A small image captioner, trained from scratch.
Training: soap at rate 0.0019, batches of 128.
Data: trained on made-up waving flags, 48750 training examples, 21.5 epochs.
Rows from block 5 of the text decoder, named by matrix and row number. Rows with one number belong to one neuron. Each number is 500 + 40 x the weight over its row's rms, rounded and kept within 0 to 999. All counts start at 0. Numbers have three digits each. After the name is the row's rms in percent of the matrix's.
# fc1: MLP up (decoder.blocks.5.mlp.fc1.weight, 768x192), inputs 0-95
# fc2: MLP down (decoder.blocks.5.mlp.fc2.weight, 192x768, transposed), outputs 0-95
fc1.544 098:516490452483450469484459496508499480491506442552479498501520553525491553532495480572436499506452528532456469518452573475459410511496536501475489539489483495514487511551512456572504507475462569584482473502540516475531515492508456478465535466446509534497490476513525453493518477577453514483
fc1.545 090:521481549525573507541465528512546498538622607539463522464495471489504454503546460479528494556541455478443430491457500530513480466458546528518541482481490566505509450507584496485498485485466488558577512492507537511526442535471531444448538567461547507507549583484468521430436481535491543575
fc1.546 100:559452507491470510515537536521483481553520437569485489607507432502503490485504515523463510569547507457491501525489603482530515560539423512457508517463527557491530519500528491500475496496525452497587520527536424473505573439488523556470523469523486524533469504551465516566484463546568459599
fc1.547 092:531519485548487508464521449467495519521523533450536505494491490622553495459511467519431482477499566494454535525457410531472525524453522517561592547526580529521505535614467488487526504484585489514520529471443473478444472525543510518505494486436531550472448512541538507541478527533502510487
fc1.548 112:588442538540474485530491511503478537497437480494513543552571554508509516547471550432483481503483501513489537495520464554537493497539485443549504438494458554546472581558557412438456477527549412431475505533416553523524489494482539545508485536558388515476544558531505536441508518523525505498
fc1.549 088:554523474514448430549506471530509586540547461520507465520469533512539487520500497412535502524492494506515536541444578448439513444549493578479463464541479461514421530535512480497551495528514478456623523463537493472563555476481501464508395544498536508535511462530551458570528517526466511432
fc1.550 101:468478523522534509520483458430496421415563533500500485524542508484479543427536505543603471484459442460535507470561456450562549532454568515449473537495555535568492497476559469508478473410478467512479591501524518479471521517470546493480527536476533538496479585478460524485624491546500521563
fc1.551 100:452542549543554465482514492525492527481534518581432463481468531489521546440523475476521487495516536504514468530608535475585506470486485539446486497476545491501469477571533535485528506512585516493538591502496520562478467492511469561516517491552429497548526516497510455448428585485572499529
fc1.552 106:488491519540487530502502480585464459533568557466499486477532575490463509451440436460500531538542526402512499519504494448431479542472458517506493545600479454453528515446505541575518427527503493490503551491458505542461493516502488590530538558501534568533641471456524438474507534480506507525
fc1.553 090:594460481456536551531498467495516524562520506443462584432498453444439535510517430390527456472505530448466489491498468457506496541500500481504543539520585477502526477486464440459505507495518493431462509472467517479523424431551505488499502519501503487564535519515567430539442483525492484571
fc1.554 100:494545482586499419479582454491500491521631525467478528485506420567532538505485527504442557506508487504494431496516495612487532466555488493548500490546524446496496514497451562539498511522465524466545438510501513492477505514468424507564521553426529517479489535482521481489515471525542504434
fc1.555 103:576479460471477445397442568463530533489490540526505572545449493548502493473493495515517498473540497518448445593502484507425550508474543436496527477503416543507466487465538547482467441543481464444517527503469478558453522553520533549484401521609500500510508496460424486433443508462406535485
fc1.556 085:514457529546468506472539458508506491484523506482468463511460548427413529463390490480489464588558509522528469503524471485457470479532548466475477509491441571536529500465484459485497422483498496540433516500408552472517499474494462498473504465500520518525448486476571525485457413501558468480
fc1.557 094:483526510454530485564533531479538467504475471528491457496474570564443502490462541498482555433496496456444463496518478581445467469506540542497570525509552511449505453498542462485560459520493480535533556506480458482517418577494516581479417515491509444483516485520490522497465445489539447503
fc1.558 102:453527509536572519537465504435587499491477448440489515493493490507468472481458493529437460528583450522508504500521541474499456513545473452504515459498479537458457473521495453459476599539465444544444520454519568522546505471562526495504505548517506557376520498417530608529523570498438428541
fc1.559 092:430420452553462475571461531455567505524554514425492475504513567532522415524434465496534484542505512474512488544488508479542482548541496454486400560492451457514498655486532482497564509474534466563533569458611515469478548545495460484462483483519511533537584462517521463487562486497546556480
fc1.560 091:498482570476477489441463507469433443599537468554519447562542526517544466514511499453493590495490489454538467488464546478442461455510423489524477539498503554493548547510483584458514515547535462552547505542490533524539497461541421504425561578508550470533538488459516444434526544529533466485
fc1.561 096:560462536525535470497493526480518506517456520448555492513484537523455497495448522536515443470504512426448530518427543524470474509555453479460502515473557528519562520573445511462504552475569457511553390509428493569466493505496459503492492503506473539531543435514419507414494425493460455556
fc1.562 108:489458578493523493476507508479504518497456515440518520508504448499508556483599492454538470462574452498520533482566491473479485524504455542540530472487490525506530546504459427527575479551483538565540550479524450464483568457527483548450467492459560498511474475522467524522505549474394465442
fc1.563 122:489469529431423537483535495514459423499535477519475479529476516530509510492511514495490537484508406501505606518499497473552493490539506502482528585523459503502484441550467487539530509518537541486535586575492498518588521497435516488517502516502425497529518499509460507458475515455468457495
fc1.564 096:542543526452493458489478511562507435469556521568466535589490467507491504444502518470512546590425504440457483572589423528476535537577505495530524463529512526533457578485460537481534509511559541528493511570487577417481447521463520520445497495545468447438523500476501572537529582593446506445
fc1.565 094:492508500590520496468421559491529527462513498469409563519532509426524524421466535556508507530530494521448544502591463492472470514426538519501520438500411445558534483542528518572397567552493498547552536485499525450485484428483477474544475491519521546497549540459520533524508505501500435547
fc1.566 087:501498505529548497523494460534476556514522525478506486512433414527467448542541475555518545581555453450521461510522514466477513543519496523432488503535490507491498414494559478580537502508520433543491475524502550471509482473518552498524429462447533533506473503519537513526510465522450594571
fc1.567 106:499532413547530447486473478439466438544470511507475468519454531548507570490480552548448521514489492555573557533557520457466472555459481500484462449488557500482520479552515469493474499536500501498495513611558513513451535519488503542536414490494478496494556466452576475492470487518550494519
fc1.568 101:465451539494527496494484439477482450512540469501553444544496462539463400517476433482435558499581512514529479523446473478466551507498495488460519484567506574480462483474519516489465516554493527512480507523424483560501459444460457558544523525473505486547568446533510492546515561498430497493
fc1.569 105:550484550557498379556484566472471541472472505552493423502491535479578483548466590500465442510547502595514492476547451423511532471528470539442479477463546486522507618460538470486539485511512502552438537471477491457508551485506527420570484549557546538480500475573608462495491489488452477453
fc1.570 103:481467535519422439495540449526471469505549487528561525545512498487483499581490555503544499527514458480532498540457473417506493537461449461506449489462488498482453482520542509489500474493516390433480488473481536525504518528513512466453476483439531538532520528448498438478509522429581503478
fc1.571 094:557433573470488524526484541517523495508516591499514463498525529513489470520496519466494481491566554431515476505523534530455498530519418468520453495469542534488513494520518471487555493513430434496478544468474518487477437484524509508535538427421527436532525484532547571393569544532505503539
fc1.572 108:465486494583521481504491553463527467496519482591482486498446492493477481549557587443512458485561449509563486502549449532531472529502532558429480473434575535500480455555552603507463401434524471478511514564523474518471480427486462506484514470456462488496506480498460500409519527509465500433
fc1.573 100:563443510510411468553476511476516521480476451526587449526522552472537508470489477497463516451429466525478521518528515519548510480566482444508572540607457516495537520493500494512518484428472427478469576471453530535483530498521474493513562446456457505482524467535442477521516522552480493444
fc1.574 101:464482553564568461507424560554539570406526526544494504506502535500557499478515502520461499548605542466526546558495535472466515455513455495476539471512503515457513471536492440477588489484549482580498521499521548466471554527515432571492473478523456487535447483511490474530518506509520571520
fc1.575 105:520524547519476474548466514477476484515516505485424501469490467505494479518490513435492584500489540501540587573491485512464524552431486569482489550489526453447540474545483366580546460476508516538551447524525549466542549521466471562462516519495566537539494460519564480535519416502456460523
fc1.576 101:498469473457508487491395530514552441533464431517542528553493478507446459411509411492451504512527489558540497464441531496496468492475504454482602478525437479498519530513497460539485466441452439493501453525483541537483549507513489409539538493455560555565507438503503505469511485585485531481
fc1.577 090:520456570496443458586516452492460499531437472511559544415516400489552478526475488512514508544553545508513438548572515536524451485422555466512489486457449523485477488470462497447494507473505410497503559558550485540533538533472454542476470476511522494495525527462483546487542502507494544519
fc1.578 111:500495535486476473414524494502488403592503454567510468480478545530466489528467451524506416490475532461456518468488503400440480518535569422382469527476468458491562549521515447499414539534493515480494472480545475509543516430551470560532497512509550467441524438520473487514541527502489563540
fc1.579 100:541575495479517479405502553474520520499552491460507492539523533555518449540491509493498500456538505490512512465473500508508443557533481541532513472491496522418607459576498581490557483529569498494505489540496552541572446462518545469521443527541524490587534501488468509469504509556516477533
fc1.580 085:515524515524508473594476478409453499444493508519484477489520600520427555409545461466548520460432438526452558516580490526528588512486591494557466475555492584507424538545504472482471484497438511576551563475488471500513555516497516522484473527521495546479491492502460456516504505490484421538
fc1.581 096:462462473472520447431461541468554442480489414510489515464502492526535462505477570485528451519542497477553504557515552537499493443530547488564507486418510554521489556467519504530541519516529567549515472540468539498463518483489532450481452504558504450493547462445397508560603517437489481543
fc1.582 094:408556455467475482506516494516486481495554424487553496541449438514541537505491524512407528503491479487555475446482513472476470447542492571416433492495496442428627515550533465513492489530514557464521450417552469483492492509479470496556486485519465462539529497495480499512447452513383435490
fc1.583 106:449505521522512501461472434587499414518527479510516497505509488536411541491488470449460495445469479506457498463590481398519461462493486472505492528553506525518550463509402473462448512559491488467514451449524547444494458489551560456430503553480553462562535532528570507458500515480530535523
fc1.584 099:483502543507475461567480509504488515423516478522484500527438469447490518483519462483496535506522521447493545488476483538508448399497418488558554478471478459505494449497523469556518459507589482515552476503479624459479496481449434461530508515551562477518491489487517535487471473446452560527
fc1.585 110:453553518559450498450475490516458469463555520600550463558495494443418490525593464456518491501463544499494441511486505497515543538471443509549498507456580512476580470551479606514476504573544583503502486507467440535566515501504412434482465513431485512536446524486487526498517525522499522487
fc1.586 093:496555481550503528489541471526450453520479514454501521472477471474525444537464517434560527478426561469481503530492476529512569475491440479472466399506530485482498469506599531553481549536524507551578481548529471505582556528482482522526516460471487523576501524466515460442511511501501494475
fc1.587 109:508506509508534491565529415491491508522426496526496525549555452573487417476541553495510540485464504495536469496460544518515505464530525591523536472526492605512427563417545473486491541523530516526554506519498428474516434530475493452511444440469557490518606485486509534491455521501519450519
fc1.588 114:496501551531520440532507529519488460479507505571500594437473535526552481489484543466483526480561483491561545532549556577544483486506497476538511440515516599478511538501515498519525470484530521470533543481406535521516520464483484427584480554496526435539519426433444411474532538458547455461
fc1.589 085:480534490453491484475459448481528542498466494528549500544556509479477512443497531500510482554456452499483452487496507520482512462472507443620478526517579488505488501422569433483523493478523438498455553482539516485478480493506452562584595485567486468444512515546533584516556482454484502507
fc1.590 099:501548474464525494488466429482532529467518565481454425613433529493479486427472446545464454398520464454510468526443529498488508547502496418435453434501514446485502473513520514507483454446532502534557534546514566516485471463447568491528484478568579506541506500505541515515520489474480437471
fc1.591 095:471473524468538484557487568485546526539497531415447531494536510525458537422538492529500515438502481513578548549455481493472568490513500427440529425551496465529506553522551437565526500477486469510488539555553437449478484544489521482475497485414456520495474480530526540479526535495507519476
fc1.592 100:551571502559453472471560492508544480491480473565473543533479453462522478581476533524504471532485420465581494539464455599546527522521522440493565600547439510507517450474488492439525437592490506524435487453539442460489501504467501525555494449514526552505505464487506549526499532468492535503
fc1.593 100:491536547555403485444517541465484544458496478486470473498528499530513512502479488440519518461546578506505498537538462530495489513542496436498443569545570460522454530519482545505485467514488463639542403504518488464453519507488421580468482530475483518505501464467461468480516535543486468578
fc1.594 110:547514444488499454491415465568462480483439498502515488513548461500464525428459443466528448522459522540490438533497548488502554525461536549481435464549559543496467463492456600451540455526482529486522508480455463550484566466447508504483476424482579522438534510455516526552508548499509552534
fc1.595 112:504536511483391517497487509496467478488540422542484469587567461470472507516476545567584533558466442470493467479535469506545477474458479430502433439531466501468516487530519472518583484472567536499518442530464447554481531518499482517526573547518415500522509482437479518537517513481517490455
fc1.596 091:537538478495513442510504492450490534540469493502479506558511515519518472495585469558561489470526492480598463490498466486517574473507490480519618511536519459470473532506492475499465515524408461475484468474601508531472492479492528526462560411512530521533567424537453484454536547570484525560
fc1.597 101:522501467524515530413530501544475511439454489534573453530502444490490438505525565421385526511526538518407502499438513432530501485520503493574514484483479515593514511484467496506434509515497496521524488508493494485469489529467484485518543504480440466582549489481499483542453538490503454575
fc1.598 097:554516433439511540522537528538473560430529505470479471389477520576547457449453569492559539486450418461533513527553423526518452471517431519501504434487464509478437489516596455523547526508465413478526492502558517478528548451532447541508575483514474461485526533525510452457458461504519494533
fc1.599 096:505469478553504523469508550543559545489496493461477519418480481492498492534425493519425542463530493572415454547527516496536444443519491472468489531519482575539481466525555470547478516533473521557533489439368590497489552475549465559506506516510529500543564534515548519472488472531465509574
fc1.600 091:496533464537468476530498530459495506513557439532550471534571467509539503565419496497503510443505459493461483593492464491443468478471488561496490495557488504502507477466512517465530518467440495517563536559512513504444469493546448549534497468421484484482466485461488474558500519598451554527
fc1.601 106:496482528500525501527573546469439484518551462494498506499458557426498431450508587519549521519481447445560490465514501505547458501468506570564509378545513536507430547511564464478440479478508535507551569516553572478530508455480479454488499562500515484514516451517488499503507514532515440491
fc1.602 101:522552445528504512460503511467473433498448499500426458504414534490486502497503521365435477458467425516525523521519526497506510531511499455465508504517461516521491466625504511536527510537472514450436516525517575502498540475426508492554507405491494481584535533498496580529540504495569439437
fc1.603 121:529555484546448532530501452615496496492517524430486520467481519458507513479448488487445501469496530484501545443405511515491532462571517496529486481534537468522511507522539475467501522420478414409445503429495515514530489480457515507503452512493536478487484550513519535543501532496497522506
fc1.604 109:478490497486511455455471529540473461510504531583501490457460501457530529429475499464476479533565502462504451494548499539473436489534476510528504507444552519488474476488456447481482461480490428584421474433477443540492559493525496453517499422558470561512493418472529516532494489560598512538
fc1.605 088:476497572482492476548523449517495450415491486461464552523483440537424460562437493563511462495553558525482541548492533522514518477489523508481537543571509530531434377481467514540512530490521519534516461459538521456512508543455500488487484471494539540437566495474403477501567484544533512502
fc1.606 116:475463502487406474557505492444508554540512497581433533462550482426563580515496606493507515538487482575542472499549575511475482498449536465484572464521526492489497483512496539498639501505589506515478573454484493488478445495472554529550540494502517502540521449523484486584484524545484512513
fc1.607 094:438441605554518531505482488428484536552569484510502484573463541414548483494492502573525480508463536496535520493555460560516495506447466463482562544518501471417499485508539480528498518476542497477483491438541519535499510476503505437472478567542538476485501535502538504521449560438458543562
fc1.608 105:434491493511548546500542430384515439491557418489453468483470528616470496489472454497508500471534443433543469486551512417473560458513526496508538539514531489458477472555547430551496487564513434485561487514514491405565525493533429466543508529489552462476529473495524464480480479472502591536
fc1.609 114:552460527484526381485494523492488448496557478530476470471550539538507469513486509501460417532530482516483455488509419481510478499474514523524509611490509492553472483411477489514523439525479511497497495486475512522533526397537523519590521588534593569548557499490535510544530587464480492485
fc1.610 105:493526586566525555487462504519541534530553502478416452514502571523548586489512478506482543432465498518460522588535371440499461520463490551480489527509484481433539533449493542496488449457526482543532497522507546465599491512503450504510409436508561555562476506481520448476487455499538496500
fc1.611 094:511525579473485519508498493484484518541490466509521536551467497505439545563506573563545531520578465516513573520559471586482511518537493526542544437526559400459568469479556479532524514473456477544478501447502492498560497483458481484557479498527471492570498522524486507379589429456462396474
fc2.544 098:521462535512502490506506518408485524517494540456526540493467513468558502492540501517543487450505479438532458461506486514484547482506492573567531458480565461527540487442491505517478519475461518501466484528454494453449541553443550465521515504538485482432498501545487480472578579400503520561
fc2.545 097:537516572446470531528447490471515557543474453561502600505503492421464511483451451492478538480474529499481490465604466510482507492521447512456463551515416572498579583495436511515450477607460465474436464533485499508475494555429511490483479447489514507468519416507470463534502439463452423498
fc2.546 094:469515511513517508518497522537453457452565509470524588520442511501406456465501553467572510412492510456465424460476469511512540509533487490535496480498501506485449491516512481501572539487532477501443550527478490498440535550458482470540443551467546481463549455454534509445492536487482428482
fc2.547 090:560495498478457507498510531540475561525474495571491514512524527421414454524516442467484504568500561413472519475490622504459498532524484415532484501500435487553483512498623476531416517574461524514562554521561447519516499497465514527507521459496543492539436490509552519480505488491492424482
fc2.548 123:498479535442577410514445511466492458509455432542508547572442462514509538461534518602496462521465503473531473484515565541423550474552444453533508391500443508459573536485496473562490510483500469500509457510530593531493471510508483463490525527524530510492539509510441548494488514568548531524
fc2.549 090:514491439615497532564464551513556467463535522518476416515550518415570482498556497473522513463511452468488480515529561562479435534443500457464486506474510531517585517480554476519492442421530495619562498552559556584505496485473474520529498495486450468563498556502425476469453475505472540495
fc2.550 101:472494575586436529534555486556450535493465495419534539460496501472534565502483515477481564534503501588538487514438483533603537494459510533492471530465495481511457516502476513554436484508553490424535493541463512448525505517464458479500504500488474534508520476513538537469492473495515562442
fc2.551 098:546527463482431547535492528486481504465455483533556452551477567467513510464480484432491458533496471440505466537484478509527444577510408481442493511509496465470521462489492482463470525431464518535524493397512472547510492501456517583459464457553508536477452417496536534448562461491515553543
fc2.552 110:498466518522492510574404542478551524529496552612483439530430405521564502542572490466539566506470454557552592453476398510540506493481425488439559473505511499491525531553531416489518509496464533502420500525493516486492525513499451479473461482515536473460524596446461507495480527510510454578
fc2.553 086:486519499517532512495456528540473401541525436514505556493529426519495528510453550485518569482464468471580517424477488580602465540467471493482493465582461538567484510514420576581471605517509550502499508512533472504478475480478515487526475510536458505449481494414477466478482481475531466535
fc2.554 095:469532479443448612460493573498457483483457566506478441549557449488450519554497538468438499463528464472526542536507532429469527539491507473457473487549516490490548581481485475534451488457493481461453515527526477477482507500502524505457563411538516464445454515477475463509527503514560491589
fc2.555 114:480448452548605510481492486486415502525509515458483489497466547495421577541567523484469559521469519529502470519430513456445555495510530449539519476503407495495522562451495546533519470452547518518497560509464531560488462575524537529537504495476544452457458513484519440522467538501538514404
fc2.556 085:479490577429516543508463492501489490463455572490515552539532491497467581531474481537536491478496488496521423495545525502534497499527482524518516466493575514414497499398476536490523504508533439515425488547473453536448508570485420435452484501468435455487512420428549465493497494480543495508
fc2.557 091:514485534513502513403508528530431466543570496469554459457443562519461438546503470561541601487511512607528489563526501468483446501495483474503483491527495504531481496468428496501565484450529543528554530523452473545514524450457572514484500467539431525484600483488544543519487506572531485532
fc2.558 104:457498502533494500411411500479500436558486526544485574536532538475495536495599642480430470465453504490519502519469461569473532515545518532545544492485527483505559451465478508472589514510431542520537503514488491458500506553461497567437432493492515538513457510509417478487496512493501466566
fc2.559 093:558475514479535548498480448561524502471464592494503463442504504522498550581498460436583511489465522536501513478515519475482514411536510555471548526541529546518455468518503486513505489525482517508577488461476526568447483439536517504453552532527571492475443493528452555456449505551453477480
fc2.560 093:453498513431491541531513506547520497513497489449449513458501541483466558510447448526487452576499452530511433485627527510528534504519557510575501458482472454461547483559441458568386483491536466524558456551572489552507466497510527507504507563464490519493561465484514504475528539516462513514
fc2.561 099:546497460414493515442492481466479516509441475526562514516447514506504485489508479560505539490386506550528532527506497579498560530483477513471451491566419536582462525520507511465491468488534512486513550559511466582489527491517490518469421560503452558478455480504480524539550512528538502475
fc2.562 111:463463414496487543577462563559479570517509508526532484545513506453448458469429471510550505494485549489500489557494607514506552497479509531438497485507518508473405507510520554517538502485551524517466487531500622519486387513558515426546522534485506473530539484501533571537524508477495467556
fc2.563 129:478568514484482514420497511549485488482413473504519524448479457447504507476548446513459468555471472501570541494537509490462425526516498498560556539478491567520489511519527480527510476473504530533513482499479560531521509458505475385557534536485518515414554572523473449429509512523536508506
fc2.564 098:557518496491479511428550489517471476471517491522494567475484490542479466518574551491490487483524530504506472493506580466465467525457472531518574455478507525523430543463525487454519544479532445433500487477412527548479512464567550484550560477506391574579465458468475538502496546471474540546
fc2.565 091:547528505458471529410506489456552513540521544498483530518479534502493486511510445534516466525479417545500516567455424418522613511493547463569420524562457464498427434567532558490494518520431485416481483451443480424489511497496523423513466460462461554509507455515464463490457421547548506487
fc2.566 090:499479484462472526515502444525453479462473504510459498526518565516519500537563590503470518496434511534534484528535434517543558487547523502570517501432438521505483516492564494516476407421402480548569547540560427509502543498558511557557568456495528558468457442469486488506486600530517522518
fc2.567 115:538521553503446517473488516474537495518458523440411515488553510499562498513476407450513545494497484486501490487597520511530473512542539450512444519497494442599587514500432530516511432481482518487541459569482419438523482462510449535469453494572529538496500449518532482552528502582533535506
fc2.568 104:575564471452557530430508561505479553470589547527472519491487524563447531501510569437550453530452528549508522472566519493524396493553408421470518491557536504558499524366472443523494510477463480507500463546518554444503483505495522588509444406537490551454542474527573434506433491595515476486
fc2.569 096:455493504542503443524462490477459483445473529513527487478485525528540433551518472541541558508545554520572441561491508487479517506539453500506517531437537436528461524516483449463453532484536557463500501426512479457538529475480488467565503459484532512518497429455547481515521503553489496465
fc2.570 105:484515525496467497445538484527586497500543504447531440474470513508469576480511609477475526464505472512495488485514536483521514492571475471475502488476525476511556480598552543517452523535503588469467585560529559560528473516427469565498497387506486476540459533533559489532483466541529512536
fc2.571 090:509490446537532605530494538457570501518442421483536445489489498508522519492556538515526545546495552432447521473472514499538495557498476541520474454513523498482491601518447559529537468419491442471518502537572442470493506536548480535506457570486519462492498504491484493535524468530496477508
fc2.572 107:456471477467498476528564551460473523491530538461548506464516479456534441455550493542517508577531547563508485447560444535527490481511489454401526590481425514559564488524439497596421459437534498465558475579467425558516502487505512519518503443456515491469429432512473493469479455478508445424
fc2.573 099:523431487426481524519492475473450472457450553459488545543521524455466491442545476520527502480484461515495493451508454494601475476510487505557456527491531503482556496537502492464468518576538529518503458546551478560405449498493620483442512416424435488514443519465460475544514428478485576505
fc2.574 111:525525518478573516521538516502525401504483430478480453568516544508475471581477512510490529519496492439425556571490447512471452515474490461434487522509482472539507451578512512456518543509532525498463525548407520539527489468500547431442458505560485473451505442520506447488496549528561464503
fc2.575 104:519478506574562523449544509505548545512496516541472490566515571482467473554538510527548457517545480598473462462529460430481476468456489449495563514503535568483492536480514570445473457488448530558532511434444427542455509502513499502504465536456428436545469553475522507460513523498424438519
fc2.576 098:578473499441509506474521452497464517460488472472535457481529562532548551538442477510517558528515545427477474543541510530575471500470530605512510530531479500495554504516505539502558481514546501461531526523538560443505419507514579565508490459506504518533567487553466519467451577519485506522
fc2.577 092:515506485493548464534490512555499485576571566524499518585461522456499525539480527482559527492530521395460466523478552504474523511533509431524457528530551502449501552451517464519514473508486481544490475455455506471505454551392565430521501517440555532476510539439456561560457465469412409540
fc2.578 117:563459471509533508522545525438520509505510498557554520547520488530474531491469467564580505453497508433567495553508510432401475547530473560469504431472525567551493453468564508556503523531544533488508471522511534510527377418524501561522514484571501475469520427468513465528528457498462525515
fc2.579 096:468562512528507476494532491550488453557599502438470483460514453496538423514469486452482398512499480469481501524526472484501485452495516425491521533538458437509468553513501495470451484451514498543509538520545474564421572486473512464502505515500456553515454407495501545539508466467376464433
fc2.580 084:456525449509518523434500542487517500563537427548555475577466460507468477459477451562453571431543523481475459478430462443529539520517448529421527475450472484495472487502497506536511532460497513468469503463520501429516490559520479483472566524513469368523510496503543545537427565457538519463
fc2.581 105:470447479505467498585491495522477525466481514489425601522493549464499526490570517527494456473506497525495583511469503554478495492536474524496523564519503449453462540498477544483525484532538532545505490508490533440471527487494474516525618417428442524471439520498526499566484530501460484477
fc2.582 094:527505502536508519487501502529416514552493482596459541454523599461523531492494474503518437526449522569472536491515444457542446498463518461592485564567462448458444543540496527432476475550467468526466486555450491488510553507469429577488479480432455539494486532450541560445498519473512481512
fc2.583 111:465509526510523526462524518524508456518462511503417540456537465431483599472443531485487547489486546472478479463495472557479522501517565520499481473597465527543495532498425550525404460569499501597431460583568489448522511523479428540525546512525491542502562560464542500499476472471494461504
fc2.584 104:493432467438571492568515528515427464432531503540531493516499510512475457505463550545490418482484458466494507516523402455547475511546535454544531452477532496441486522457468558532471544493502520515451477479452446547518468467510544516502496519410518500526488477503533454583438496501585480495
fc2.585 096:450484440417581528470478551428419429520555541482480455533524508495490469484471422507454444512531463472477519488571558520465460538569590459456482520532549468541464475491521483477395485450508484497499490514504516529486460491580529456546476500492504512506469524559604488477496516546399516450
fc2.586 096:432448507514528469411542558435491498472539496497528552542454537509449526487510519583528580489521493470557421497534484508509529472514504556542445572466545537501525520486477493498496461446562492506450452526540528520556443481512452493478528520488501449425469504492497477534547511437500509532
fc2.587 108:477509518482530545461399485562597466533503412467551535474524474461495504543520425489489506512516502477482474484489567538433510494482489532559453563482501469546481568465495516461518553459482535534435505551441458572466453443418486559534501520495468483564420485532502479434489474472470580520
fc2.588 126:497501487440539468470469535477473510497473454503481534445472471455466446544504481507533418490496474533524458529450451510580513499525522507574556478452461491453560526554442502576448487485547573492511546483501550510440503552496517469526467467513522502544514433472480546446462498446461545570
fc2.589 086:485511466461455463534473435408511500482421442458487566484531454506487549471580542470539456496539555555522484476499519492480483497509574500538506541498503530500484515503601512587510498493511520440514560477449547476493499503509505469485500431486597481487537459481554506548508517495550515396
fc2.590 100:478496559576521465529540537552519504443547448457433518486467459524539487539493483544479491518408483478446558494520510523449464512495466567428496518551548492535539493472458558487545470517519458544479522444462541473521512491563470491546480409471469556458525423502440490431543462543472494485
fc2.591 103:516453513467415436487567515563437515496477536442507477517544421493509522458486443432543509492477500378505524479484455552562524509440544491535545470567545518525491490521479473504520555548489570475477440502514568418518462529454442469439453497563426488565541531475545569489497510563471470461
fc2.592 103:448419509513550444419494474485500496530460461505445472410538551494491514480514583499528502513522536417448546477558470538470435533548503517467526434499516536467470545518502468552555483495511500543573574561463524500555490491535504510495458528512393448507546541457507492488513537595512522464
fc2.593 101:437505446488481541486482549549574534532507495484504557572536501489531554495513596503449483521495472514517508521440464441555461485407497527493500492550529567518527422481524500429493489460474537448475539449467485441525511497550443400453496600516519455560582514483534555554495464536518542526
fc2.594 114:455542487550507512488514492481487456451568537527512511529506484452506526475517452431502583517503428399559531536485505463525552494421547580474502464467463513515469512522450486514479544487492464476462502529496553471466505499492526448556455609562571490540442435490551470474479464524502489511
fc2.595 107:517436438498519544497441526487525488502657558505457504437535480525476475492537480467537510494511473469516494425522501492467454527481547515443477487484494493574503518487464508502546479556482460413518467498462479436452475495493517424467402568464522492521512487584516556431506473477498478505
fc2.596 091:520496456463460449488477631534491518501572464488496553443557434488531454507436429451427606467503554493466491511455436487568481476535527511438526550479463502490486493536440538464518489553502553498482539562525585497587438556493531481418500500496479528432528491533530529557525502463437487485
fc2.597 099:484484512496468460467476476399409550404443495546487518421454492563530500478579484445488478544530483494588480519500481566500524474435523470481490472526572488500490465482523493497512399514499490514523434496485513452468434453442552507428527487539509492451486445565499476536488488514501506463
fc2.598 098:453545488501531572464509508547576458445447511455506456495533502583470513519488438476488491508620536488427479526502472536528532563479492435538479525505467512456484482533527516446441508470523535566441486460453538499452527530497557474487446512413488483461458536479619546547517466518522426427
fc2.599 100:540491498503479488606502500503446562515430480554542510530558533424586518455592499513464479504518481434501508518456498464513480532541542452515519497503516475512592548515525430549537521440480480447470541482536494505564415459491553424489447540547454520495518568515430517460522519407503533487
fc2.600 095:483477568501504535516453524486460491541536508515485511566436511440480547454520538507495538504515489438527456508537504538479505497515533515527551527441509534460478461482549494579554457412467457465564532475510482489491431510460561483569522519514502494443484506496561488494428523506479441520
fc2.601 108:535527488501502562390508495507534442500527438493470466496529499485565422489467409483567528490493489559522491469418493530504557509464513509515504537544550504521515492523575504462483500455548482528600566479526555521492553473455504482508442511460556520458513524463491452429539497502478461519
fc2.602 101:516558496449516535505562443524499500463537513506555537504568489454473482508596441586550583562493486487508497504546489529635524527495477504509489473557465539455533586487458527513547433552537458486527473513533509506533491472516477543505527511508488485525451418570537449499438445480483520505
fc2.603 109:465558501498512476510580470429544492459555581536522500503528520462488488479502482454487586521490517552484441488500487567480600585528595472423507501473489492559521542497523475504480527510458524487526420542519523530439555530622472478447492497500492466496515526485564523504520477509460536645
fc2.604 101:522468479480520526466462543460487488485412462468501571533481518501528557527487450559543480452511538402440553513527559498490480510372563581531526523540460487534539535482553484496520491470543485431519518510501529568546458462440456562484480459566494430547472438441497519542534457527497498543
fc2.605 086:496491453518474470566420489507574479488539487544463464542546545552480487482555521512506547488478516468538509479481517511497483514446428522467522518581526492477607556541533470472525483526524508419553506484461465500542494488540512557445537495469567549556447539483555536436477510399526523605
fc2.606 115:527459491555567487524523545545448554502558481539500485579521531453510531532457498449583492463545468521530501528472467460587512510521489496434511446554429509491540443476515484475513474528470560485519541497442481537423519478435495435436440506479520490490483539533574486556518502519463416476
fc2.607 092:458547453490536469463440512460509523535480469532465552482548537489441515491508508502482486545510468490432512451509502464469491463491556445471480503580520391462490435556559532474519420477476491469529456464492495525501491482551466608501486432473477550525537525489470509546502461507560405532
fc2.608 110:488489462606487455427520504521421473512511507464556526481470531560463541606529571478476541433502546496488526508554417512527483498484455454485445516499449458464446487490458476515576545506551517479411490494482467470565504463461505469471449547561464542551545439540507519547467435404514446471
fc2.609 103:467550533465511487476402512521445524572513472576535509461437458550547486507444491476487544472452462590515474493468463544498495481481456518541474397466497573486477517500428514483480502449533469495519526486545509595559491492532498515497504437481535612449597441474581454467504449461515526476
fc2.610 102:574465459491550535523499482484548446559519502436495521528544563425484498511542512582461509491472505534512483605455473509486439573463498536558458551519508499489510479530528475523420520491470469475448492544472523386498485568442429404464443450530468458517538522499479461539521487506441435482
fc2.611 098:547474585450569533445500484455558434557483460562470484480455463495503519515449465571526445513501494530528468487465494494473505503446526519575541538514479498507522503511504501562529515506548463567511489464550498464519495513570484478471459517473474549522573475445452510549453462411471443523